python train.py --inner_norm=false --widths=[80, 160, 320, 640] --optimizer="adamw" --beta1=0.9 --eps=1e-08 --grad_clip=1.0 --steps=12900 --batch_size=256 --epochs=13.5 --final_lr_fraction=0 --warmup_steps=380
Rows from block 9, named by matrix and row number. Rows with one number belong to one neuron. Each number is 128 + 24 x the weight over its row's rms, rounded and kept within 0 to 255. All counts start at 0. After the name is the row's rms in percent of the matrix's.
# fc1: MLP up (model.blocks.9.mlp.fc1.weight, 960x320), inputs 54-107
# fc2: MLP down (model.blocks.9.mlp.fc2.weight, 320x960, transposed), outputs 54-107
fc1.346 089 [146  87 169 134  80 139 129 120 140 144 159  88 117  99 167  88 142 146 111  92 160 110 111 142 144 110 146 115 100 127 130 153  92 116  98 108 157 111  98 150 134 104 120 143 102 138 135 108 115 151 182 110 149 125]
fc1.347 108 [160  91 153 116  87 111 152 124 125 128 117 109 127 108 145 126 114 121 148 119  87 107 123 149 106 125 116 159 120 108 136 163  97 143 114 128 111 124 134 156 103 146 120 118 152 118 158  98  84 160 110 117 133  95]
fc1.348 110 [112 100 121 131 173 120 143  83 160  83 161  87 145 148 107 125 131 163  79 116 108 156  90 163 134 127 121  93 113 128 149 104  85 114 118 118 110 143 137  75 136 145  94 140 129 140  75 102 137 149 136 150 137 134]
fc1.349 101 [135  99 108 110 148 139 104 166 143 164 149 117 134  88 156 136 142 110 172 102  93 110 108 134 129 141 145 122 138 155 121  83 138 148 123  90 155 139 116 119  92 120 139 143 127 151 105 107  97 113 132 155 110  86]
fc1.350 089 [147 105 132 149 104 150 113 127  94 172 143 114 109 114 145 155 116 140 100 155 102 129 121  88 157 113 136 135 113 143 103 103  92 123  97 110 107 102 130 155 116 149  96 146 181 116 141 126 120 110 107 147 146 122]
fc1.351 095 [115  62 153 146 137 131 149 149 147 136 142 164 171 153 165 122 154 133 156 113 159 141 151 116  90 120 167 105 103 111 144  99 140 158 133  96 149 138 151  86 140 115 158 114 173  87 132 141 117 162 140 164 100 138]
fc1.352 109 [149  98 141 104  98 155 131 140 139 120  90 133 136 167 133 155 116 125  61 124 133 113 159 113 153 147 115 129 109 123 122 133 122 114  98 116 132 110 147 104 123 171  88 123 172 109 141 118 123 125 146 143 139 105]
fc1.353 097 [ 98 109 123 139 141 132 107 131 105 114 118 154 115  98 134 103 144 141 132 141  85 138 144 156 108 163 112 156 109 116 104 116 105 183 152 177 121 151 132 134  77  91  81 160 115  98 157 101 135 159 121 113 120 129]
fc1.354 090 [128 119 135  97 150 146 137 143 107 115 164 115 128 149 111 112 139 101 150 133 164 114 146 145 166 146 141 172 168 143  92 124 132 112 153 143 113 112 131 142  98 146 115 173 126 145 120  82 138 105 102  87 111 157]
fc1.355 098 [140 120 150 136 155 158 163 153 133 140 127 100 127 129 115 126  90 114 130 144 138 158 142 136 127 116 154 119 139  65 118 141 118 111 126 134 134  86 151 107 137 108 117 152 134  92 113 171 105 164 153 132 119 104]
fc1.356 105 [128  91 123 101 150 122 130 134 160 146 154 141  89 127 143 147 146 104 156  96 166 150 134 156  92 114 130 161 119 139 142  77 133 112 150 155 156 122 118 105  78 121 130 131 124  95  89  83 131 141 163  97  95 108]
fc1.357 090 [131 146 142 144  96 145 167 164 150 123 151 156 112  99 159 103 116  99  98 118 150 146 154 154 115 176 112 114 146 108 123  97  96 153 103 104 133 158 157  88 100 136 160 158 147 132 143 133 120 112 103 114  83 133]
fc1.358 097 [111 121  89 145 175 113 133 134 143 123 115 127 140 163 158 119 135 166 165 101  79 147 118 114 134 178 141 135 146 108 140 117 103 151 175 163  95 159  95 127 151 135  70 168 137 136 113 120 102 148 144 131  95  92]
fc1.359 093 [160  90 118 150 104 131 104 159 154  68 128 179 121 142 145 124 158  99 172 140 123 151  81 134 110 116 173 159 135  74 115 132 120 155 140  80 154 114 137 141 113 112 121 130 123  78 101 113 109  97 154 176  96 132]
fc1.360 088 [135 144 124 168 141 113  93 145 111 117 160 181 148 158  97 152 158 102  95 115 110 173 147 161  73 149 146 135 160 125 128 159 132 162 115 144 118 135 124 127 151 127 108 134 128 117 115  97 176 132 148 181 115 140]
fc1.361 092 [126 119 158  88 142 104 148 130 137 129 160 102 107 130  87 153 143 120 151 112 107 108 145 185 117 145 126 107 113 101 153 180 122 134 104 166 115 193 112 161  93 125 158 135 149 153  93 150 131 113 133 173 137 136]
fc1.362 110 [142 115  91 103 103  97 150 126 153 132 136 152 103 157 122 116 124 156 141 112 110 143  95 127 109 106 156 110 123 106 120 157  89 132 141  91 121 120 111 119 147 156 108 121 126 105 105 141  94 193 122 110 103  99]
fc1.363 089 [142 106 103 122 155 160 129  99  92  93 115 145 151 142 151 142 131 101 131 109 156 138  98 164 146 144 117  94  93 142 128  71  96 123 104 131 103 159 150 120 147 142 135 117 156 144 118  76  94 121 107 144 139 112]
fc1.364 092 [186 148 127 158 165 127 131 125 109 119 129 148  92 101 147  90 134 158 159 106 136 148  94 189 142 122 149 116 124 132 148 117  96 185 148 109 134 169 123  62 117 158 122 137  94 111 130 119 164 162 131 116 145 152]
fc1.365 101 [144 129 153 111 105 117 182 124 137  65 103 129 105 149 136 101 109 129 138 132 118 129 150 139 119 100 106 169 115 156 137  80 113 142 143 103  99 115 130 136 149 138  98 148 151 154 158  93 132  81 121 159 113 103]
fc1.366 107 [125 143 106 144 138  94 144 129 135 169 133 161 138 146 123  84 108 108 111 102  90 117 120  97 154 130 127  85 129 131  76 152 142 143 135  80 125 148 127 157 127 137  94 152 121 126 146  96 100 148 118 102 130 110]
fc1.367 099 [164  97 148 102 126 129 136 130 140  97 148  91 100 161 126 175 126 156 138 139 146 114 135  98 124 140 114 131 138 148 130 153 107 146 112  85 121 107 116  73 113 143 150 110 107 136  98  96  71 127 158 136 177 132]
fc1.368 096 [ 86 154  95 127  96 121 129 126 147  75 124 177 122 133 109 131 120  84  88 125 124 136  96 142 111 136  98 159 139 131 116 107 151 190 118 135 145 132 133 117 141 126  98 106 132 123 110 132 121  95 104 113  95 136]
fc1.369 100 [ 75 134 115  92 116  80 127  93 125 109 128 121 122 135 137 147 106 168 135 145 126 105 130 157 119 144 179 128 110 171 125  93  96 110 156 151 142 116 124 120 116 160 139 115 151 130 107 122 104  99 174  96 107 147]
fc1.370 091 [127  91 178 145 138  82 133 147 110  80 142 124 108 111 175  81 150 152 147 145 139 130 108 110 118 135 148 144 138 155 111 140  88 175 139 128 152 150 144 114 115 149 116 166 109 145 120 125 124 114 167 153 125 102]
fc1.371 104 [ 88 138  74 121 129 108  98 157 149 141 128 149 176 151 124 109 108  96 143 103 119 155  88 120 133  99 110 113 127 155  77  95 110 143 149 149 103 122 146 120 125 145 152 157 145 142 157 149 115  96 145 121 138 150]
fc1.372 113 [123 129 150 123 142 137 160  95 140  95 160 146 143 127 148 136 141 125  92 126 135 157 133 139  76 152 106  98 129 133 121 158 145  85 146 103 149 121 151  62 138 157 117 124 135  75 164  77  98 105 154 145 123 120]
fc1.373 089 [159  89 120 129 134  69 118 107  77 122 172 174 137 126 100  97 114 165 133 126 113 117  99  92 121 154 145 190 143  97  85  94  86 108 104 153  98 174 153 159 146 147 136 130 133  97 108 129 131 138 123 112 102 111]
fc1.374 108 [181  99  99 113 128 104 115 116 162 110 102 107 116 106 119 115 113 149  93  92  90 157 129 184 136 150 144 100  96 149 133 149  95 122 118  93 122  87 143 123  86 132 101 131 184 171 147 135 120 175 142 119 130 124]
fc1.375 093 [106 145 169  87 126 165 164 103 140 165 113 108 110 162 121  94  96 129  91  95 149  84 112 131 161 127 142 151 148 148 136 102 136 116 142 136 110 105 130  90 153 137 173 135 112 178 100 116 150 116 128 101 100 116]
fc1.376 104 [150 153 102 150 141 150 135 128 129 110 126 177 139 161  83  96  79 121  90 121 142 156 112 125 134 108 124 114 105 104 143 144 102 160 151 107 118 110 148 113 126 138  89 128 151 145 145 149 115 117 132 119 134 105]
fc1.377 098 [138 120 121  72 115 133 137 138 111  80  74 119  93 179 132 147 113 101  75 106  88 149 153 126 149 149 113 111 146 142 119 110 125 114 137 116 146 114 146 115 158 157 124 160 129 104  97 138 150 146 169 142 139 127]
fc1.378 102 [117 102  89  90 158 107 152 141 101 116 126 128 121 122  83 144  97  96  95 133 144 134 124 149 152 177 116 134 134 169 138  90 120 109 159 139 119 142 155 151 101 111 109 156 112 109 120  97 112 130 115 196 130 146]
fc1.379 104 [126  80 146 154 142 103 117 158 132 165 136 140 153 132 126 102 126 135 112  91  92 142 160 105 137 110 143 160 120 202 147 147  93  95 113 133 137 156 140  99 145 172 145 120 111 117  91 124 103 146 161 102 114  89]
fc1.380 094 [151 115 118  96  97 133 177 107 124 170 156 134 118 148 175 137 109 128 152 166 185 172  86  87 132 112  87 136 156 155 133  90  96  82 131 112 157 129 121 128 133 123 166 134 177 144 102 178 127  81 141 104 121 120]
fc1.381 086 [145 128 164  95 100 107 126 119 121 123  94 115 153  87 176  83 154 139 167 156 111  87 127 164 109 104 129 137 108 153 110 128 148 136 113  85 170 141 150 136 119 139 109 105 141 153 146 153 110 117 125 105 113 135]
fc1.382 084 [138 117 123 105 132 116 174 137 164 150 120  86 122 120  97 143 154 130 158 127 104 116 148 151 143 111 107 124 133 155  77 163 143  98 120 147 115 108 119 130 130 161 106 130 129 110 106 121  97  71 113 144 152  97]
fc1.383 105 [127 141 125 137 127 100 159  83 127 108 113 172 112 113 153 188 130 125  96 136 126 131 144 142  71 170 124 119 108 130 148 120 108  90 168  81 122 148 104 121 140 180 100 129 144 102 155 101  96  90 134 147 130  98]
fc1.384 092 [160 107 105  93  86 160 118 133 179  93  95 115  95 157  95 107 106 125 143 152 125  91 100 102 129 129 108 131 118 153 115 140  95 127 102 144 156 150  94 155 146 138  97 135 114  93  98 161 109 168 135 148 140 116]
fc1.385 103 [124 154 111 134 102  99 159 153 117 154  89 127 105 144 184 145 105 128  96 106 140  99 137 148 146 102 120 154 102 163 129 162  82 102 134 130 130 121 142  88 112 142 143 112 157  94  85  90  90 125 147 133 128 109]
fc1.386 103 [102 112 145 139 144 108 107 120 104 108 162 142 140 132 137 116 133 124  86  98 184 127 111 145 119 140 165 127  97 127 113 123  82 119 137 138 125 110 122  99 133 124 116 110 160 121  69 134 126  85 131 107 113 118]
fc1.387 097 [146 113 121 105 149 161 106 162 103 127  92  94 155 161 153  80 119 126 134 111 133  97 135 113 106 117 148 171 130 185 144 126 122 187 111 147 163 116 112  97 105 142  89 120 141 118 103 141  99 124 177  89 119 125]
fc1.388 100 [127  84 141 162 126 156 150 144  99 147 155 105 173 149 129 103 141 128 151 123 122 142 138 124 117 178  93 104 126 100 107  95 150 177 127  89  92 153 169  91 134 126 158 125 143 161 153  84 141 141 155 143 118 139]
fc1.389 093 [114 100 116 140 125  95 118 144 126 137 100  95 134 118  92 172 147 122  80 110 103 121 102 143  83 154  90 160 103 119 154 131  86 123 134 180  98 162 129 130 128 132 106 158 190 163 131 170 142 173 152 152  83  99]
fc1.390 094 [127 103  85  98 122 107 156 115 149 128 135 109 128 141 130 127 127 144  70 132 154 171  83 136 151 123 105 149  91 137 136 116 106 144 155 120 139 109 111 133 142 134 144 115 143 100 133  76 100 170 124 150 106 150]
fc1.391 095 [140 104 115 131 141 157  90 109 161 134 112  80 167 142 119 124  78 110 132 152 154 118 173 173 112 134 144 132 102 116 143  72 123 140 114 123 128 150 148 141 132 137  73 158 165 112 165 116 135 150 130 137 119 114]
fc1.392 100 [ 98 122 106  75 139 100 132  79  84 121 115  93 154 126 133 162 165 153  94 123 116 150 133 132 117 122 104 114 111 120 156 127  96 142 149 152 147  95 135 114 119 149 156 119 147 120 118 110 143 140 119 124  72 144]
fc1.393 096 [121 184 144 118 121 149 135 177 162 123 175 114 126 149 157 144 108 153 132 121 135 158  91 126 152 102 121 172 119  84 157 118 111 112 151 138 160 130 145 122  97 149 132 124 140  86  98 112 127 135 122 146  91 113]
fc1.394 096 [132 151 101 139 140 109 125 163 121  69 147 117  74 110 101 151 133 100  75 115 136 103 153 143 139 128 134 138  93  95 133 122 105 105 126 169 103 126 148 114 138 162 138 104 108 146 101 138  84 105 126 133 120 134]
fc1.395 121 [108  90 100 142 120  87 165 126 154 107 139  94 121 127 147 149 147 109 159 126 113 120 147 141 123 184 125 156 133 147 140 150 103 169 150 146  96 121 139 125 145 125 155 103 155  85 152 106 125 141 120 180 129 116]
fc1.396 111 [ 95 149 112  96 109 113 132 107 137 105  64 136 134 178 135 114 173 118  97 145 132 135 103 128 130 114 143 124 135 151 125 172  95 100 150 154 139 144 167 141 140 150 133 162  99 142 123 105 118  71 149 165 150 129]
fc1.397 104 [ 85 128 148  96 108 156 118 107 113 138 133 138 116 138 141 121 123 152 156 147 127 153 105 125 140 173 136  83 135 111 124 167 120 134 139  70  94 122 172  88 137 127 151 125 110  85  95  59  99 145 149 151 140 100]
fc1.398 112 [131 131 105 141 146  90 125 138 123 138 107  78 157 146 137 122 154 154 135 133 113 132  88 120 123 139 132 144  92 147 157  99 120 149 133 125 126 136 101 128 139 132 136 144 112 144  85 112 115 143 146 131 142 132]
fc1.399 100 [114 116 119 129 135  68 130 101 123 129 117 103 156  90 125 105 134 149 134 139 168  87 120 134 172 158 145 121  88  92 157 130 141 192 157 126 118 134 103  87 131 165 138 146 155  92  75  98 107 128 141 160 153 108]
fc1.400 096 [124 130 128 115 113 112 124 149 131 154 104 142 133 141 139 127 114 104 131 110 139 129 159 111 190 117  90 146 151 176  92 140 102 147 127  90 134 130 120 150 141 123 102 125 151 104 101 135 117 134 146 124 141  89]
fc1.401 096 [144 161  87 114 139 145 144 162 123 159 107 124 122 137 117 139 139 115 148 134 153 137 128 116 202 104 117 110 156 169 105 155 107 122 105 178 141 156 103 145 134 133 104 151 123 120 131 144 133 129 126  95 134  71]
fc1.402 090 [145 119 116 121 131 133 132 177 141 148 125 120 105  94 123  96  80 116 149 118 143 104 173 146 126 112 134 107 134  94 154  89 122 172 131 160 141 142 110 152 150 113 142 111 134 129 130 149 148 148 147 129 106 108]
fc1.403 100 [122 107 125 161 124 114 111 100 173  80 116 138 139 108 119  83 126 112 143 126  92 148 111 158 128 161 149 112 142 141 168 121 139 156 136 100 129 141  92 147 149 151 127 130 153 134 128 116 123 142 124 137 111 111]
fc1.404 098 [121 136  82 142 171 139 117 132 139 132 143 126 105 117 125 129 134  85 140 135 118 181 129 196 131 103 128 161 135 127 132 117 106 140 116 147  94 131 133 104 138 125 130 107 142 151 134 107 159 107  96 140 105 112]
fc1.405 099 [159  94 119  91 163 119 109 153 113 107 142 130 152 108 130 151 106 138 159 119 168 117 150 109  89 177 146 153 111 106 128 143  70 107 140 146 111 114 126 122 121 168 127 120 137  83 132 104 123 126 158 176 131 117]
fc1.406 097 [109 153 101 136 118 165 160 130 158 151 122 177 145 134 141 157 130 150  86 120 109 146 149 116 129 142 100 138 140 178 103 105 147 168 131 126 127 160 129 119 105 141  98 141 168 141 125 100 100 100 121  89 152 112]
fc2.346 081 [121 162 109 147 135  94  96 172 130 149 124 123  93 107 137 160 110 105 120 135 142 150 172 126 158 163 131 148 152 129 115  87 149  98 109 131 125 135 123 105 156 106  92 136 161 150 162 150  90 126  77 101 117 110]
fc2.347 113 [101 129 123 129 152 115 166 142 145 126  82 133 116 133 113 133 101  98 153 152 118 130 110 168 113 135 140 119 149 134 111 152 149  96 188 149 145 161 124  75 137 156 165 112 131 132  98 148 169  95 120  92 145 143]
fc2.348 110 [116  92 125  92 100 115 115 154  92 166 157 126 150 171  85 133 142 155 120 128 118 151 127 117 157 134 151 147 115 158 115 116 125 114 149 147 165  91 137 155 160 148 123 125  98 136 107 143 139 114 134 102 181 121]
fc2.349 105 [162 136  98 131 120 104  99  90  81 178 142  71 135 130 133 104  89 193 117 157 155 153 129 104 162 157 113  99 148 165  93 167 111 125 105 153 140 128 121 143 140 136 112  96 130  90 131 117 128 125 176 102 106 133]
fc2.350 085 [168 111 162 124 105 115 128 122 107  96  92 182 159 178 143 157 132 108 108 152  88 137 113 128 105 114 129  96 158 170 163  93 121 102 129 151 139 158 141 129 153 127 151 154  88 123 142 104 172  97 142  98 163 109]
fc2.351 085 [148 108  72 139 138  98 122 170 112 157 110 143 141 104 151 141 107 167 116 151 130 146  77 110 107 122  83 164 119 140 151 101 154 122 104  98 118 112 126 130 172 109 115 133 132 101 149 137 160 108 116 108  71 136]
fc2.352 111 [153 140 120  93 119 118 139 128 115 158 129 148  99 117 162 172 126 102 171 109  89 105 123 131 117  96 117 112 144 107 101 144 130 116 170 117 145 175  97 109 100 152 149 106  93 117 113 147 132 107 139 151 134 124]
fc2.353 096 [137 124 100  96 140 156 140 135 155 134 119 147 137 138 156 139 108 138 124 155 102 154 146 164 104 160 109 120 139 106 158 157  69  92 178  99 132 145 136 120 158 132 126 144 141 157 100 133 128 109 113  78 101 149]
fc2.354 089 [130 139 170 137 102 155 148 109  93 162 167 154 133 139 123 121 134 117 123 141  85 158 113 156 133 152 178 130  78  92 162 148 116 113  93 127 152 142 116 134 131 167 167 152 150  82 135 128 165  98 113  98 126 127]
fc2.355 102 [112 139 124 145 157 106 123  97 105 144  99 144 159  98 171 141 124 136 135 122 109  80 149 150 147 138 140 135 102 140 109  94 136 174 113 130 127 102 143  86 118 134 148 144 109 155 129 113  91 139 119 130 160 128]
fc2.356 102 [118  97 113 154 153 120 140 113 132 106 139 172 141 149 108 143 139 103 158 152 121 113 176 170  71 109 104 121 145 140 126 167 108 105 154 105 104 105 103 148  93 146 125 135 125 132 117 149 135 118 143 136 114  99]
fc2.357 084 [ 92  98  99 106 123 106 138 111 157 127 128 151 107  82 149 133  83 118 140 125 133 144 111 147 110 114 150 144  87 120 142 109 109 142 105 119 128 141 122 135  96 138  79 137 114 153 151 159 116 171 130 109 120  97]
fc2.358 089 [133 158 107 176 128 119  82  90 142 120 147 139 156 153 133 122 119 128  89  99 176 132 139 102 131  87 131 126 129 148 123  94 149 173 139  89 139 149 125 109 175 162 132  94 142  89 149  96 124 126 158 161 105 134]
fc2.359 092 [108 172 121 130 147 109 138 134 106 128  83 137 142 121 138 149 118 170  81 133 159 140 148 105  99 148 114 119 140 132 135  83 175 119 124 100 166 170 132 109 129 129 141 116  89 130 134 156 138 146 174 162 111 110]
fc2.360 099 [137 161 146 110 155 160 155 148 118 125 136 167  99  96 148 131 107 110 100 161 158 177 152 105 117 146  83 159 105 111 138 162 168  99 117 155 147 133  97  85  92 133  92 159  95  99 110 111 140 109 133 119 155 100]
fc2.361 091 [127 113 133 127  94 112 107 156 137 148 121 129 142 182 129 160  94  98 129 115 157 102 174 143 150 115 166 144 124 156 162 181 143 122 145  99 151 154 141 154  97 101 115  93  79 109 147 103 124  95 122 148 132 151]
fc2.362 110 [111 170 133 145 148 124 145 115 173 114  94  89 103 109 114 138 154  96  82  90 160 117 119 147 126  87 109 128 148  90 150  99 147 147  71 145  96  99 123 141 143  96 103 159 101 148 107 140 109  97 107 148 111 146]
fc2.363 081 [ 93 157  93 131 165 118 100 130 141  85  96 143 134 117 137 121 120 153 101 120 170 126 102  93 124 125 165 106  95 170 132  97 111  87  92 103 136 157 143 160 150 126 153 162 156  97 122 147 151 165 124 116  84  95]
fc2.364 091 [116 117 144 130 138 124 161 163 130 146 120 141 139 108 126 145 127 107 157  91 167 151 157 120 178 100 127 160 155 127 121 164 132 157 115 122  76  99 166 125 134 141 101 115 135  70 134 154 112 144 114 158 150 154]
fc2.365 107 [118  97  99 115 141 124  89 134  96 172 133 110 108 143 115 115  93 196 126 143 114 112  85 110 123 120 100 103 142 136 137 104 156 129 154 171 131 120 134 152 124 140 101 109 119 157 166 154 125 191 164  94 113 132]
fc2.366 113 [137  81 150 130 135 124 141 152 142 119 135 147 132 127  91  98 162 110 151 125 134 154  95 135 108 105 102 156 140 131 147 141 138 103 125 141 145 115 132 129  73 160  92 143 149 134 112  85 150 128 127 130 100  73]
fc2.367 086 [ 85 110 105 143 159 156 124 119 132  88 120 126 180 170 137 161  78 147 130 141 132  94 154 154 116 141 135  99 138 155 106 147 110 106 138 116 102 104 110 124 146 153 163  94  98 131 117 118 114 150 135 143 177 152]
fc2.368 097 [134 113 140 118 106 148 131 130 141  99 119 113  98 106 142  92 124 154 149 125 158 123 144 167 138 137  94 123 108 158 150 144 155 106 128 111 118 169  99 158  95 125 135 137 146  96 141 152 168 127 148 122  88 143]
fc2.369 102 [153 141 146  99 112 129 120 141 140 126 105  99 143  98 110 123 118 157 143 146 129 102 138 116 127 123 123 113  88 118 107 153  76 125 131 103 110 162 164 120 158 147 160 134 136  99 127 125 107  94  86  93 146 144]
fc2.370 092 [ 86 136 132 146 142 123 122 128 128 157 148 127  85 116  90 130 121 140 145 132 137 131 157  97 142 127 115 115 160 115 121  90 139 155  97  93 140 103 198 128 160 146 112 142 155 141 174 150 139 122  78  97 138  78]
fc2.371 106 [144  99  99 124 139 102  88 110  96 171 119 110 132 157  77  77 100 166 102 158 103 142 155 124 127 106 130 112 111 141 112 112  79 106 109 130 144 102 172 147  94 160 117  96 129  94 110 158 107 111 155 108 114 125]
fc2.372 117 [ 93 150 163 136 129 117 123 106 109 109 111 141 141 140 158 131 102 175 121 100 150 155 129  97 167 105 124 144 128 154 103 137 122 158 106 104 128 126 149 130 120 154 125 162 115 152 129 147 126 157 149 166 161 150]
fc2.373 085 [137  88 121 152 162 103 129 149 106 122 122 148 166 123 124 135  85 107 157  81 124 148  86 145 115 154 173  88 168 152 166  85 133 115 108 135 101 163 106  99 108 123 178 162 127 151 161 106 155 156 119  93  97 102]
fc2.374 110 [ 94 145  91 138 109 109 138 146 126 165 154 145  95  95 153  84 130 111 173 130 113 117 121 165 158 115 114 142 160 123 140  81 105  67 113 127 156 144 136  58 134 135 145 124 138 133 124 105 111 118 130 107  72 121]
fc2.375 090 [101 150 142 138 152  98 130 137  94 109 128 173 125 149 102 164 160 124 147 107  86 134 153 101 131 120 141 149 131 106 120 176 144 116 121 108 159 132 143 194 143 147 137 113  85 115 122 153 153  98  95 118 125 114]
fc2.376 105 [109 120 128 117 179 132 138 122 154 116 136  86 106 142  97  85 124 114 110 152 140 176  86 121 156 107 149 118 122 113 141 104 147  84  56 120 175 120 128  96 121 131 113 112 143  87 137 121 149 125 148 151 118 148]
fc2.377 099 [126 110 169 142 143 147 152 152 115  94  92 102 141 174 122 136 153 170  84 140 150 147 134  96 139 137 117 153  95  95 128 175  93 120 129 127 151 106 130 148 126 117 109 127  80 115 142 142 105 126  87 146 111 132]
fc2.378 101 [101  90 166 125 159 116 105  96 110 141 125 129  79 138  91 112 135 143 126 126  98 122 103 146 120 142 109 148 103 124 159 148 111  76 120 141 136 119 128 130  99 157  88  95 116 103 122 118 146 142 122  79 148 102]
fc2.379 099 [105 165 135 116 133 137 176 148 126 115 150 144 111 110 138 125 141 133 130 109  99  74 115 154  97  75 114 113 123  95 184 123 161 126 127 121 101 157  86 141 125 126 114 155 161 134  99 127 119 127  99 165  86 110]
fc2.380 088 [139 169 125 122  84  93 115 148 110 145 175 110 139 144 117 119 139 135 111  95 162 119 166 131 112 133 144 128 103 112 123 138  95 136  71  99 135 131 135 161 143 110 135 167 127 133 156 127 143 119 163 158 172 124]
fc2.381 086 [112 151  91 131 124 165 147 162 123 117 129 149 141 160  81 120 148  95 176  99 168 157 120 137 155 122 145 126 127 102 151 152 130 138 163 164 142 100 137 132 103 105 119 124 106 106 102 135 110 131  94 149  96  94]
fc2.382 081 [170  89 159 112 159 116 127  94 159 112 109  95 108 155 145 129 170 134  91  98 102 136 154  98  93  78 147 137 140 127 129 137 119 120 142  95 162 158 124 141 159 148 147 111 129 127  90 102 123 178 142 110 166 152]
fc2.383 107 [ 82 133 156  87 157 144 157 125 136 155 122 162 131 152 115 175 119 165 135 120 115 127 126 132 131  95 115 144 157 125 124 135 158 144  92  97 121 123 128 114 110 102  94 112 165 120 145 163 128 144 159 136 121 163]
fc2.384 089 [114 137 119  80 114 137 130 111 154 128 101 115 144  97  92 132 108 150 158 145 153  90 120 117 109 155 153 124 162 128 135 105 133 109 163 172 125 108 145  96 185  89 151 145 109 108 120 124 127 114 102 116 116 145]
fc2.385 104 [152 170  87 135 126 139 117 126 120 113 111 140 141  73 136 153 109 108  93 123 158  96  97 162  97 105 127 113 121 130 137  82 125 108 126 134 154  94 134 170 143  89  91 152 154 125 142 156  98 131 102  88  74 104]
fc2.386 102 [ 84 102 104  98 119 129 134 151 102  98 134 142 120 134 123 156 138  93 128 181 109  89 123 111 144 148 133 154 118 143 109  96 107 122 146 108 127 138 165  96 144  95 157 136 162 129 140  88 102 135  94  97 124  90]
fc2.387 090 [121  95 145  99 168 141 166  98 147  87 158 166  96  98 144 134 126 109 137 112 134  89 127  93 127 109 145 158  68 152  96 111 111 104 101 109 148 133 145 129 101 135  81 154 139 137 172 142 148 168 116  94 101  95]
fc2.388 094 [157 137 121 121 110 100 151 127 128 119 141 126  98 117 156  99 140 122 141 141 130 162 123  91 159 138 175 152  84 166 162 117  86 123 130 145 131 134 147 150 147 108 105 124 175 136 134 122 118 104 100 128 106 110]
fc2.389 087 [109 130 113 160 129 120 113 160 109 127 147 167 123 165 111 147 122 115 105 128 124  90 149 113 154 126 146 113 172 118  95 133 109 171 149 141 128 120 105 151 120 143 161 167 101 151 106 140 147 117 128 138 118 130]
fc2.390 093 [135 155 113 101 121 146 121 118 107 125 114 108 129 132 148 161 160 144 157  87 143 155 171 123 169 160 151 109 155 121 127 117 107 125 111 115 114 134 142  87 142 158 127 117 104 128 158 122 150 125 153 186 119 144]
fc2.391 097 [147 162 162 146 124 132 117 145 138 134 113  89 132  84 140 121 134 130  85  95 142  88  85 155 115  81 150 111 114 149  98 142 137 122 121 132 126 126 138 117 127 143 139 154 158 158 113 114  91 103 133 102 114 106]
fc2.392 095 [125 107 104 144  99 136 109 110 149  99  94  91 121 139  99 145 126 161 130 118 160 136 118  96 108 142 152 116 155 138 134 187 101 123 156 115 122 150 136 114 150 133 137 155 131 160  89 112 123  90 125 114 163 177]
fc2.393 092 [131 125 101  90 110 125 114 122 154 108 180 130 150 113 134  79 162 162 147 146 148 124 157 114 127 162 132 148  76 160  88 145 102 140  95 147 132  98 156 141 139 158 152  99 124  90 159 167 150 144 153 159 165 137]
fc2.394 100 [135 144 135 108 151  96 146  96  92 147 135  91 119 165  84 142  97 123 101  93 111 123 142 126 165 114 136 112  93 116 107 172 143 139 123  98 101  87 151 180 112 158 147 136  83 149 159 126 103 122 130 129 139 127]
fc2.395 138 [ 85 118 128 105 137 123 136 157 125 141 102 162 160 139 168 123 132 125 158 133 132  98 122 138 131 113 130 144 162  97 125 106 160 122 213 100 128 149 107  62 135 137 152  95 127 147  97 115 188  98 153 117 151 147]
fc2.396 114 [152 154 120 182 147 112 133 133 123 168 143 111 107 167 118 137  87 149  87 122 135 136 131 124 171 125 139 115 172 103 139 152 110 139 138 143 117 127 110 149 158 127 154 136 120 107  86 112 144 135 147 146 113 130]
fc2.397 104 [151  86 128 174 173 128  97 170 131 129  93 142 126 118 141 140 156 137 149 160  79 124 123 141 125 125 136 164 162 141 111 175  79 109 133  92  97 105 152 150 145 136 129 128 132 131 121 122  97 116  77 148 100 105]
fc2.398 124 [101 111 129 110 140 102 156 135 118 115 104 159 138 128 169 144 126 100 175 126 125 132  99 128 133 105 142 102 165 101 122 154  90 122 160 153 106 159 143  47 137 140 138 122 123 119 112 101 164  82 135 146 112 132]
fc2.399 097 [111 141 108 130 142 108 116 109 144 138 103 125 102 139 106 171 156 114 135 136 109  97 163  91 101 126 159 136  84 129  99 163  98 124 137 104 120  91 113 165 117 163 100 132  85 163 155 105 156 150 144 109 125 112]
fc2.400 092 [152 157  72 141 169 154 149 165 135 149 110 162 128 110 149 105 143 163 161 154 125 170  97 133 124 124 104 127 138 103 126 106 126 129 102  95 142 125 114  96 140 159 142 107 120 171  84 165 142 126 146 174 109  98]
fc2.401 095 [158 126 106 131 141 138 122  98 136 130 117 144 156 148  80 113 140 113 147 103 111 163 100 119 156 171 135 122 139 127 125 148 126  91 160 113 102  86 107 142  81 137 149  90 102 123 122 144 112 136 143 143 111 136]
fc2.402 092 [ 89 163 156 138 107 162 127 160 145 104 127  87 147 109  94 107 135  97 166 121 161 142 113  99 125 118 143 141 150 163 107 110 174 159 155 146 104 135 131 124 165 138  92  79 170  99 171 139 152 166 141 142 111 160]
fc2.403 108 [147 160 160 160 139 144 146 137 125 147 106 125  92 101 115 146 125 173 161 182 128  82 111 140 150 109 133 153 149 153 139 134  97  94 153 131 132 124 137 159 156  95  91 115 151 142 126 122 138 170 115  89 101 144]
fc2.404 102 [ 97 139 107  99  90 104 152 174 136 124 123 151 153 190 112 142 171 111  99 127 146 157 127 140 158 174 147 131 120  83 105 142 132 119  69  97  98 137 136 140 143 111 102 112 157 113 140 103 122  77 128 171 166 164]
fc2.405 098 [113 162 108  74 135 136 130 103 113  98  99 154 104 124 112 139 104 158 122 143 148 156 146 110 117 123 156 154 143 145 128  76 129 120 101 140 122 129  85 104 118 134 170 148 112 115 135 102 157 121 107 112 108 126]
fc2.406 095 [168 153 109 136 123 154 179 125 115  90 112 173 144 129 111 148 148  86 141 147 100 107 166 152  67 103  97 142 121 119 126  83 115  89 112 104 131 139 163 134 138 121  95 131 116 120 152 103  93 152  92 139 104 124]